{"model": "image diffusion model", "train_examples": 72500, "norm": "layernorm_no_bias", "fused_qkv": true, "expert_mlp_ratio": 0.25, "patch_size": [8, 8], "width": 192, "beta2": 0.999, "lr": 0.0034, "beta1": 0.95, "one_sided": true, "adamw_lr_other_params": 0.0021, "steps": 10400}
Rows from expert 6 of block 3, named by matrix and row number. Rows with one number belong to one neuron. Each number is 128 + 32 x the weight over its row's rms, rounded and kept within 0 to 255. All counts start at 0. Numbers have three digits each. After the name is the row's rms in percent of the matrix's.
# up: expert up (model.blocks.3.mlp.up, 8x48x192), inputs 96-191
# down: expert down (model.blocks.3.mlp.down, 8x192x48, transposed), outputs 96-191
up.0 114:055139105127126110107124177180078131162098095157138142103067107092069104162058123172151108114157101081159093109119116113141135110151083209162149096107108157148117102134101125082157169088030124169069088114080094089133157158214100152145136126076101136105091106105107152096147149118088134138
up.1 100:119104166130123104090115186129094158123110138122140111137118150148136108149135106138148134081128111061130163134101110129117152105155182121167072151130123162103111125116048170118144127121093120150121067068165117117117157166145099139145221152109050183136114044073145165130183153177160151153
up.2 117:162139116126099098080134175074112125093131148130142059182143113185104117143115093098086155099144120101087172119118119054141168188194149087152096122122157090111134154167090125095178147086056114175129134125167090174125113096201101139170109127102075196083112120078132128119150106149148128029
up.3 092:143139148118104133132117166152112147146100110123146133103128138137116068182159121164137086116142135104143097107127156176155173087137095123113115131156144220113108111132072167079169178129138157148115104091069099104100139126188065160122163126069030206138164153070124127157158112177135123067
up.4 078:098082131184111109129113112138130119182110182174147189123155154077094149137119163123162123105114148145134118164072105140130186132141108115094153145127148206113116128116036132118179139108076157113179090093147129159068141100136114128085156112138082183131094106097078094168206141168146169177
up.5 080:155122152122077126090139181139134125251123148115151165113143173166094133149146123147106070080134108108122139156121121164106143135143104139169126172147142145089145174108059171079105148101069147108147119071098108131113133124144107147136162132115048138124064119102161142145127059132125164073
up.6 171:098123134207150156111145153096056154081119139120136203149140085142090150156115132142180123180167106078143128128133133120142099082092162060140115110140148179065116108118106098118164159117135143155144106129120119096107173165185118171113083115140114188128118145150089100139109122146148186063
up.7 079:106127123089094118111091216155164172053052170135200164101134148132101153191119138172097082179123103137153121162082112144124189058085134129178094140128167114110110109127089145125121102111065158099118110128076109100102121159175095152162104116149050150089119099024109127141154132130132093122
up.8 089:096075050107127103101169072121117141096133135167109112133119126083112089101061170121150143117105089128110136059118120102128148125139105107146144139111146074098139130098127118104143162089127133131140069097131136176060168162125165127128184168121118181111155138073103142157145100193161149133
up.9 123:074121103119059122145075149131169150128088113106162183113127161184099133169143121172100106139127139151165075137104124146140132063155142156148101172143128092135113110114093168119062159066146149143118118112128121153093142168121103080178166122096020149113106108105120162140159141193133129097
up.10 086:121095182150089132136085153126147148140089102106182150151136111163130059145139128148089103130118095166176077121081092122122130112131114065153137150156133177100147111129096159144162120100069198162174068103092102159155126167112068131164134105102035172137032124061146130201159110158136124141
up.11 088:135149132174134124100113161112114133141129175133133149147212083168143098179153171128095127111100116175141097150129092169132131085155162110185185136135123173094078167106182160121143135129090148135176092044085126125085129129180132112155182126118105185098118124090108119144165117148159133044
up.12 120:134106116184083084131146130109075100083138190141167119136120051150148146139072096128116088174115058073144113117097126153097108170108175082111148149154161193131139117106145122065212094127127090090153155123118112112102088150171143097102140165108069166133118085108059150094190153114133119164
up.13 086:130162205111090153128094175114166179119094150140161150124140091090085091138102120191150124128158100107121124164098136144096136102111137146128104157128208151098111083105110142104118115122055134135194066072115086123102144147149193148137160110082060164114133091094127190126134146128144134121
up.14 093:142126144128113101085126129169131080094119120124161207081045147088102190139188141119130090086145115137132113130091113122133111097165086130172110189147127152060091143071077150129078131120102134136178167130125122139082134191142098101102056114097095135110097152144134169154137087182169131086
up.15 089:119101197198079105113115172089144169110106184145150154105131175135176079091103122140118099146149157103159132135080148152127109139135167102086109154124154179117116125121135137109128137156102158150200084072075106119125111133149139166133147126100038125124112084099202141103147052191162175094
up.16 124:127156113170094157098138173133109134119134171111167111118105111141089122160113127158171120176152120087170093146097111125182150097119166044148118125130162164088124135088044098090187146100120118189122120073082143125097138161134143180118155078102115144135115163146077120185156090110198170077
up.17 077:131149059184121099093127125126129125122129202164129135131083168097102091197105099140141154127123079143139099148132108193115125094149162110161104161119146151112092091119075107100148169114100136139131065120115141128192124132182118144136163141083075150124092171060113103125138111133192170084
up.18 098:134142205168114116120107193133141180089107111110129141129139135131068065127112153134127111097136109100163137127079164153149161131130154117166094135146150154101132101111068162105135143118071153116153086087106064120076163153164108130149132128105032221127127130057154163113165129114196121090
up.19 121:185156151117132094087120159159070106153134148120145098137133155146160125165102106198109113084097121138168115111148138139142126042172150149163104161138165088044101091094101170098140112105160128139141085133117111147133137106141074169123083130024029198176105060065113154114134112129135122128
up.20 110:105081160081102163123135167108128134120116153125141155114093190137085164137169154128121142086109098160161092147131133152143146143159126131150076192138153166077143162091066147111104143085131116133176111105105086144141138118140067133128065118096084153121089131118151176178143088207185087127
up.21 083:165099134074116093104067126112069156111141106155133152135100144135072098101147133147122108129138113090164133150131102127142157072173136086148123155148124099103198127103105116098182164064073128100120125053080158128083118122118102155145117082115113144113132117033156198161135134164129182122
up.22 092:136129077103062131118104132132124168103106105119174158124168145171101126191158084124164120105138119145146083089092084174112165118149142099185152174125113190099085088127042156079168185108052108179161120127109162118101142131130093133138108103132043180138133096020144119145133135154119153151
up.23 081:149108159153123082117143157165177145171082120159096197088112138096105146160097160135124092113150120112138089138099093152131151162120165166141097140157133100114143104142122191101073128145136072143135147081078149162193140113237137140148145072094091154147110129108159156159139084151136157088
up.24 093:146087112163118129144148142092103140097160153163124130106147084064084145106138106129138097173134139201151122132094138130153130132175118092111196128095163144080072119089150119102121126110056136166132112117084141122120123156144108155181111118065067152065119218154124168100141123156127097077
up.25 099:107095176136089102185111117111129161157084167160125129090126117152121109156096163145135117107143066086168103139085119075176128122059190116155144153149160105107107140100034145140104121050117130165134082069113092113077138155139169139096163120126075119079097190089121151071141148201169120110
up.26 076:126101149147111135152095172128164136221098178140194188126086130095091101180087108150158110119156144104133152105062084163097156120095135134169120168097116148130116092108087154116107110078053155134134090091098101136144141128167104146171164113097058136112102077084119143094149131179125170069
up.27 096:100087158131101122126111113126112144133150093112098148142084122156162116116143075149173106142124079146192103142085118144120134152149167169148115188161150151134118125098077126075178185132049150165104120082088137127096149177212109119174112091099032196152129161142116086128160099176146132084
up.28 088:153115160123103128085090191146120150135092176108117114113089122123124137148146166143147151078165090121154086150098146197126117085103170118169132129179163173068115100148045098077117091100087116116141129137096156140140139133136091216118115109126059153068092151096071145116124102135141088040
up.29 111:134073141099090129128064158108088167122120173121146115149113142163143149166166084153117131127140091129114139128123133161118140139172143108158157142153129123109153126103103136090117069128087135080146137097142104175150120159137072105160130098138024195098085092120118162111144102144155092057
up.30 090:110110171155141088120142118111139120139135104150141135079138099126138100158130174168084096141062112094152066155093112151163123127120154128152198192162140168101115149144097129166100165112075120128172119086086120134158149145111093108141148054110063179120105077114121139123144086130129117110
up.31 065:118153152121101103165091163130132160117131206163125138110155187190146133142096086127163107112169095114099090135119175113079179162161119097157140109110142091112124095127096148136153119138062100170179118091138153133071151127125066156104154130155042148104145128010125137140160141153136110104
up.32 094:124100125097093147043123176109122161087092148115166097128152162116094134111155080156130088131163141116154123122145086102121158148153139093138108181094158123087163114116131146107192154080087136190118091098134134130053143115116133115162139167077030136104104112106144134156117064188151123068
up.33 093:112147072112113099091139145163067125120128153138072129092183131149113086159097083092134064118105131138144122119128169135153133144140150087161178124136136122170147073165147100138185178126122130166140155078094119041111139157140089153143168105113101158099102158065145108171104109162153125134
up.34 088:160162157174083067136146143146109131149117121123126162106122130100092086144115138132139081178133114144145081175083175207122134130151152137177114128134150186145147115121146162142135126130073133122050096129110065095165111139118090143142138144094107159114092115134170121137102096163149165086
up.35 069:136108118127122099144087158197108104103117126128131168099150148107147113176091129185148073144115122145115067142066128147100119073181110103157120140149206167087139100133086149124179194149101125144127084097092121090156122147129079114198167103115091183112103159088100153144151101125118171058
up.36 101:128125145087085130112069155144186153113114151147099152105139169097083095177124138155158073130161101120131131112088093099132197138112134148099088163097116207101102141122072123099154148143023181163066101138109132165152143116136120089113179132062042151138137103060162153095105099187135168082
up.37 087:109141250104118079133194144079149175151097074121169181096096078172083108173109121172139122149176080145140114138120105129143115133143174213120133135110138137066106110140074155133113131087125091128103121102158119153152110182115127182121151106089107159138065075182165105088163105162152149119
up.38 112:150121125107111100090136146109174150079119129124153154123171091169065092146177121146156137148128112116148126111111085106154143136168186112148181125182193154080158093129031146108145130134087193117164052098110120153131140161152090136128148144081039200167108161027177122130123108135141131126
up.39 123:141083124112112144171072135110193140129097179121187160141147147111113127147127153134144170082148111140149120136094148075169157080151131148137058168133124160054134143152098169065058109081175135130156101081106069152150168129128093168147161130084020150122124135105124135147103128175096131093
up.40 083:136117091144051109111138166122139149134094176110135170102082117111099139170093070136123105091108089139139141112060081130144140158161138073142109167146142153102106126131118186080163129112019139179153105106100094125121143145150092138161140120077002160134128084074080134201162114182140137104
up.41 100:177139161118100092148123140105089122140134122122156157102139099166118148144092109168095138112088099101147115132119111137131131127145133136166118175170161137097160136131094163087128180110000130182140078073027071125168120122192100112151130161083052165081139161098150127108174133169166110080
up.42 088:135143241119080154142184131130115134188107132111136191082079109129107117179113106122140125132107081126128121091113135148155123092122146121184122101101139169112127096125074144105116104091095157133114094132108129095135115187154125106148112108023080134094064111146132171146171116152153096129
up.43 083:155187197177093109131076183126080130134113133101153177082115123096064121144067137173087124116123103108153098099065115088158163100084142104150082145130161175102132126100099116086132176080060129189123155094082115134110135174149131150114111120059074136106144161065105138122123123169120120067
up.44 126:127127140155097149074102203100150160081121160085133079134068139149171119126145113160122073210118160113148081166109117161077131120137168059125157136132118190120105118140105112082150135141114137099166136091098073136114141153120108157173161105140073075129086129145108170191132115131112175073
up.45 118:155119191148140129178139105076113173176077206124148134115136136167092133170081109124132147057106077132133087128100151115146163140095113105153114155144134117084108116066063145150152134069152118133138122054137135146089136146143157142113143088116049145094081150105154138104164136185184115085
up.46 095:126149125129068183146171117177133100093132091108160103129105151183116122107125097150117140064079106113192133191110123128106128121135104058149109145127141119081148169122032137127157161164043127131090147135106114109107162121149086129162058172099071138126114130073131135157125022150148097107
up.47 136:077015148198109163104143109111104131097127136114136151140140106114120181097095117123134121212151052102114128123097100149136129096102121052151123149119141135128113149066134093097199130098100169152178158122111152112150116166162109142100103161139064148131128163157064144094108104163123136132
down.0 080:176132142149131166156117158143161156142148063155162172149119138069085146187157100168141210125120147120117152151132127175107145135119128085166114114155125130149115140140126097126181099113048151164138120159078119134119145131148130133079108129093012062121095128141065112166086063164102086148
down.1 087:107153145103187108138120097123175180155123068117173175196100116095151152167105096147141100176116114136110159079171098118184091157136117149121171127152144074183119158078127123123191157112077132155130136143160110135114144118150096157111113160143067089153143158143141162126123118128114132142
down.2 085:171154135167119147111138093083083105176128135137147112129131141113115093153167218130142139150138124119129157156108144130126116109086147128125117116153149137112116119103082130191168145116125134116148108125054113128233107150097166117142121099053195074164136132161041080066136146150141164153
down.3 087:099151118124124125141139111157124175161122148124190172170097171160083076125176098128169167125106149170093138143106114155179106139173171124137047085079141134172155103132105205106163221136182122134131169131153093182113075125100100073187121119133163146150119128146133076090125120182120152099
down.4 090:131100160095135156116214070177102102161125125157106151148133145101128098111113121136116161216130083142142071138144120203099118071072124102160136176079148128123112129078131098162166145164041142070151195071101065151137128101126147187102150132131089049123145131138150095076135170120173134163
down.5 099:160154093085136091126116129146149148163075081111112090114114158097136047101113137121154157223091079121080157134157109098119133103104113159153135166121095160128125144077094125136131105151091118082154136128092101078174145076146118172128093126127106172147174085147112145144129195107121130088
down.6 180:088123152175155105099130142113091133152111139115135088127139113150108076115137143133065120065102131092120145127163149141106109076173073231122132132114141147203144136144095160163086170150090130099135129128111101115092154151188134194117105168126255147144149176147174115107154132172118134163
down.7 085:105176111099187099096095118085138074085120134111100140139095119137191069176092110115121113057118163124130103156140144117131091096111113145187074130161101134110137137138142133139171187113128142151117167127118113103064119107150197104142108144130046118107120168093163124086138139213158073155
down.8 093:125122121153105136126104109091181103139142199143060095122163095162110133109166091150122125131151120136154139088124143093126097124146030108111152109139112138173091132098232126158160133092134115078140098140113166132130118085169152188146137140110140007152119148077135128129100099137168091165
down.9 116:120138158119131157206170118156140125196110161133150176152148146081143138077181115151118147129116102170117105106136128145100109143172149121139151095105127113132108129136142102123196144144026172135157124121094078109136128131161104103140166115135056174098133147136074089132113111175097131140
down.10 079:102111110146109158136097127196145177143152106120160173143068113119182142010175122144180165214124185163116091159140121144119121174123139149096099101151146127110151173091197151186150169167061091108120164156133115083160120122161112100089094136174095124131141127134086125095145102132182123129
down.11 088:107087121076112103095166126129091084137097101125048079161146095202158177158126145142121171157111063108130087191105159137133137210130094172150120171137126173138117115107060178110105139100135158080097147132144133103080105083109103156125130154172184090099113163129131134098110154128143143114
down.12 119:089156094199132128107158152097122143207106143087158121115111090148079126081160119130112122103173170134121095142166108116117091108090090153111137087119119143120160167122139133171075136162109120131115142135142123148124099211119150060118131143104204161156118155150168163123205123101084085095
down.13 077:137173179144110124092183153126104121126123084101156131168142141100121141205160141114118077042102118084086193133107096119141120140170121080117164170175051124163128127169141122098118115113202107166100135110144129180121128126204118143172118127138125160083107097153093119140128141173097161095
down.14 086:131103107174089132174082133133113119103154115189167138142126125108163144097109143109115068178135166133085123043164139114132121113174064131150088131109152119137116164093049161118136069130096108134148152144139146124179164102111100164089178116080117201102116141107135174139128112077159184138
down.15 104:097109178094089127151149144123198103145098141097204121146071109126040040154152137095127146094118147133118134121143160137168122123171125138127123136136135171074131109138203114120089125104166098133100170116154139135069120136081151066121149090191069098068167169081150081151091074133095105119
down.16 130:181155068093172177107135141054162142101113085141125142100146164121131159177146157172131120132159103147092118159141113097101118137096200120145120090087158115071150128114127091136179076080137137174121122135147111106139121140090153044113180122114100123148106119127119140115202123121066119059
down.17 078:134131136132129115185130099122094113079114148136147160163103113118112071145091121082125130089116147112125124109124122103145159164152130112066062100144189157063147119111073181104099114136142141088092188072161115145096119125112109133104111130188063135162118113109142101126112184155135133134
down.18 093:154141153136156164062154129065061114136134103108172186086132107139161168172149186108109184102137121117132113078128126112147105166167162153125141143120128046120150128127126146070080176072160144191151120091089078114117162072148138115116099122089065134134097091117098124115064134172145167111
down.19 095:129115133162101118120086106120108131041144126137065019097118124116175094177116117125114065084123180115125109156135151115091157083166160081088150133115134115102145143139124086079178155141166114097094156087151122133113128138118099107172134141145070076105115128129129063146159208087101104147
down.20 119:159106111146143138163122099143140175137137135194122134119137111162125207091139185166172228162133094111146134076126110117125148099160149147129122161127123142072097103135165121138107181090160140164191125152113153148161165144115117133130206141071188068078123123114108109133092113058100091093
down.21 082:150186039167090173099086153091131120160140136138109024103170107106069155148117094148149158041145102125122109123096134133147123152146100066141086106118152095179133128114180134154154157158108117109158082113075124138079142116157171140135141083108163160149144115065138155101166086150117132153
down.22 100:135133110129140144107144135186073197113124105135114174123112189109075142079163032150174153150096103178140091156133129099143133189129120117185123113095184172096099109128145171097121145147098107132163149171167090127140126144144186091073122133152035046093133143092114144122126106150115146128
down.23 087:117104124082108084133184149172117148140171146146108110150104129111126146089125166115112065203147108111177133115170105138128119138103175255114159103141146207117087084132000036119039140101172109105102111146150154143148123140128124139130114147192129147089137135158114127122099163076122195119
down.24 084:141089162151109101160096152094125169029156149123121120098151186097062119100106061165148135040114127090111120143109107145097100138183148095103134112104112166134169098158188145152177154162107121148145121136113133087033092106113118156153091114194217155102147157112164144153146106153154134149
down.25 102:112174164128146132073212083134173136121103139138164110117145151170098160121102097122154127127135137072133133105129112158143108128062163193109179137167095102097135103190132150112109151151165166113159127190133093099185111153161171133096147139114159136149177096165185178158145147182095122133
down.26 087:161139173093175111146173144160112147141083092107129173130109174102152074128116129122147171183148131121102142135132169126145120137137166118122136156106174090068143137083143119139171183175063158149162129089134074101191150120119106105147119134180099147173096127172111087099141128082082133149
down.27 080:169106120108145114134119112149112128200126123125119179112125115117117075079129186143151163167115093152148133065120148139172177123152170160151085125127148139130108150109107151183060106181077150088163171171126100176136154126131129136090129152104212162178139155083137204126133112161181169196
down.28 099:134117136134124104127160136114125133121130178122143207164123146107131159124161127107134136140169137120115156193086128164123096150071188131160112081134085094114128094168136156164068117100152109107060097083112178128136119138130154058122161081110110115092082054150105108113114099135154127083
down.29 084:142044196183117126123143113168114118132108130151097146188092136205180107214089193127145062156127137120110162158093111115147094166122140206110188090153130153131123120166114111098067063102158130114137094173142144098139126123125085121114110141073252075154101175165123132164116067113192147137
down.30 082:138129129099128152146147116153089092064122157157064207145127137135173077150129171135125102148118106129162152151157096163117187126096200180137151122153099122147118118113068153157032061126167145128127098129130119131067086123144147164133112130141251154113150079140129152153146108160113183129
down.31 094:119165071156134103151138112107135083136135143082155115146107140167128093123143082124111076000130065134152113146115101112091131159127140088101113098173108144163187105147158147117132102157121163089107114086131156130087110132138137140142142136107121029158097094086155097110172137141108021138
down.32 103:117189136122123127160113118090126168198125096122096192183137193152083152127111059136117162062148134162120091157110092096138140091153101041073156123093179118135156126100224102089192134141090155174168134118123147143038139111183154089105130094078059102129155212076093119097114132138175056135
down.33 112:109127117128097104153118103107111084128137134117110044119149165149128124104097110107138145063139117159130102137119125158086122156109092111066149135109149150154137136145152117068195140135055164141135095112100105140097125164124143143126139152074187071136118174089126168114073156094161118211
down.34 086:107087170143133134108078116123119117103165138146091170102140067082076095113126106109119077109113160121153138119139152134168139138117146134139134147147166053104159141147084145189108131171217088154132111128172137153106150152083127125098114157128203045142120152142106130205177095119117166090
down.35 076:103106118086125117098118148151098141103157141110084099157139131151132150135172127112094086182121186152175101086145178168153159072123096138142117147142110103150125146161100195122067031151087181100104097162182185112142100135131062181181070096176143087114095093094124122109135195099162141192
down.36 093:096084160088176115156116139160084169188118093122175255199111131063182116143150119129059175188149143163156092145167148162145154170136156099105110108124115101104113158127151216120124178094111136124141163131191112120134124093081122092085150132181103088099089131160143085168062163089145153148
down.37 097:116081197166147082141102122079146102130179104103112059134141115149144121127158104072134105114161169131123125162099135191119110124130181150146164141123107098158115122193070117104092114131189079131132133200120105123179155136119100147125129137121233209179126152206143172140180124139163154150
down.38 131:147165126094093130120137144087146031057112096087108112128161175154170161120117144147097117196112076107118216125110141106104150148088097157160143210125158130177069128081112097139131061091095128124101102151141139116196124087124118197108112129092115161147114103188118143177109126139142138088
down.39 104:142116144132148202125134063138166064114126138143173075104099107153086162106120184171126136102116137150136150084089111102161152117137109143123175155131105148071140080136099137080128124066175143153133096116119167127132106153147181116128165103078194061122191145106091112116088181144122123136
down.40 098:128153153112149134144141132120106181139121115141153175048067181092134102111117073175126152186123191102112129123126117127141141123173135112071167137096127144101159089108155100043208186120098155122152078131124074092119174163136103099127073141123116211091127141138077083145085194119090135142
down.41 100:089023206125124130164105157138165076101160112119193165111116167090098136083110109121160144127129136154123123115114171155144141166149126102115207107125113056095139113150164052127176142205118109175124176145145131116112123202105039146116143169143093189134185168128093102162140144080120143177
down.42 084:126084155145099108101123161087169122140144082134143109124117113163170157096136125122146048171066158103139216156119122118173117155160139157145116139110057137176065177133060148070116108164185130171139146149158117110180140110072115157167115189159129215133121134192123123130098108191125180161
down.43 098:112157127114119155173117082110120184142085169164145136103102125055182155164139145111110117006141129155110090120106124089119107138176070090139103099077145139119097123133193092083122082072197134198103096122144172147103125134149131136140158132120042132090159140116097104161070115122137099130
down.44 126:139108129122121162166114157119125151114193128115159051139197148096102131172138105115131105158125147120121137116077109097109159146116112055134178131182120087160128153161120089114176101145154122124162086145136122127107102055142075120119128115094059121146121082087099065184093115127146181110
down.45 149:112108145139110134111156120128153140111103208135167161128130111189110188119064122141194107136101142103145163067146118130169113119116077113107177154133123123111107087129119128119078182059203096142099121138144151143156131172123118129069100119171127170184109040151182145127127127092087147106
down.46 099:113126092180149113115073146175201115076157147163073060077108153178117112148094089148134106026137072126133107116090102095148139132126146107123073167140160155127125101130124133146186133116108099110153112143108150124124127155133179128152142094111000097124167177097123167110098083108132037142
down.47 101:183189095170146145086150100157082138078120083148130124111156071169142127137119212141119147120132129129116154175125109104145148117054128203135125120110113160110132136101121174116037102090192135143106122093144127151167123175153161067135165110119233123159139128145134155082132158108172138103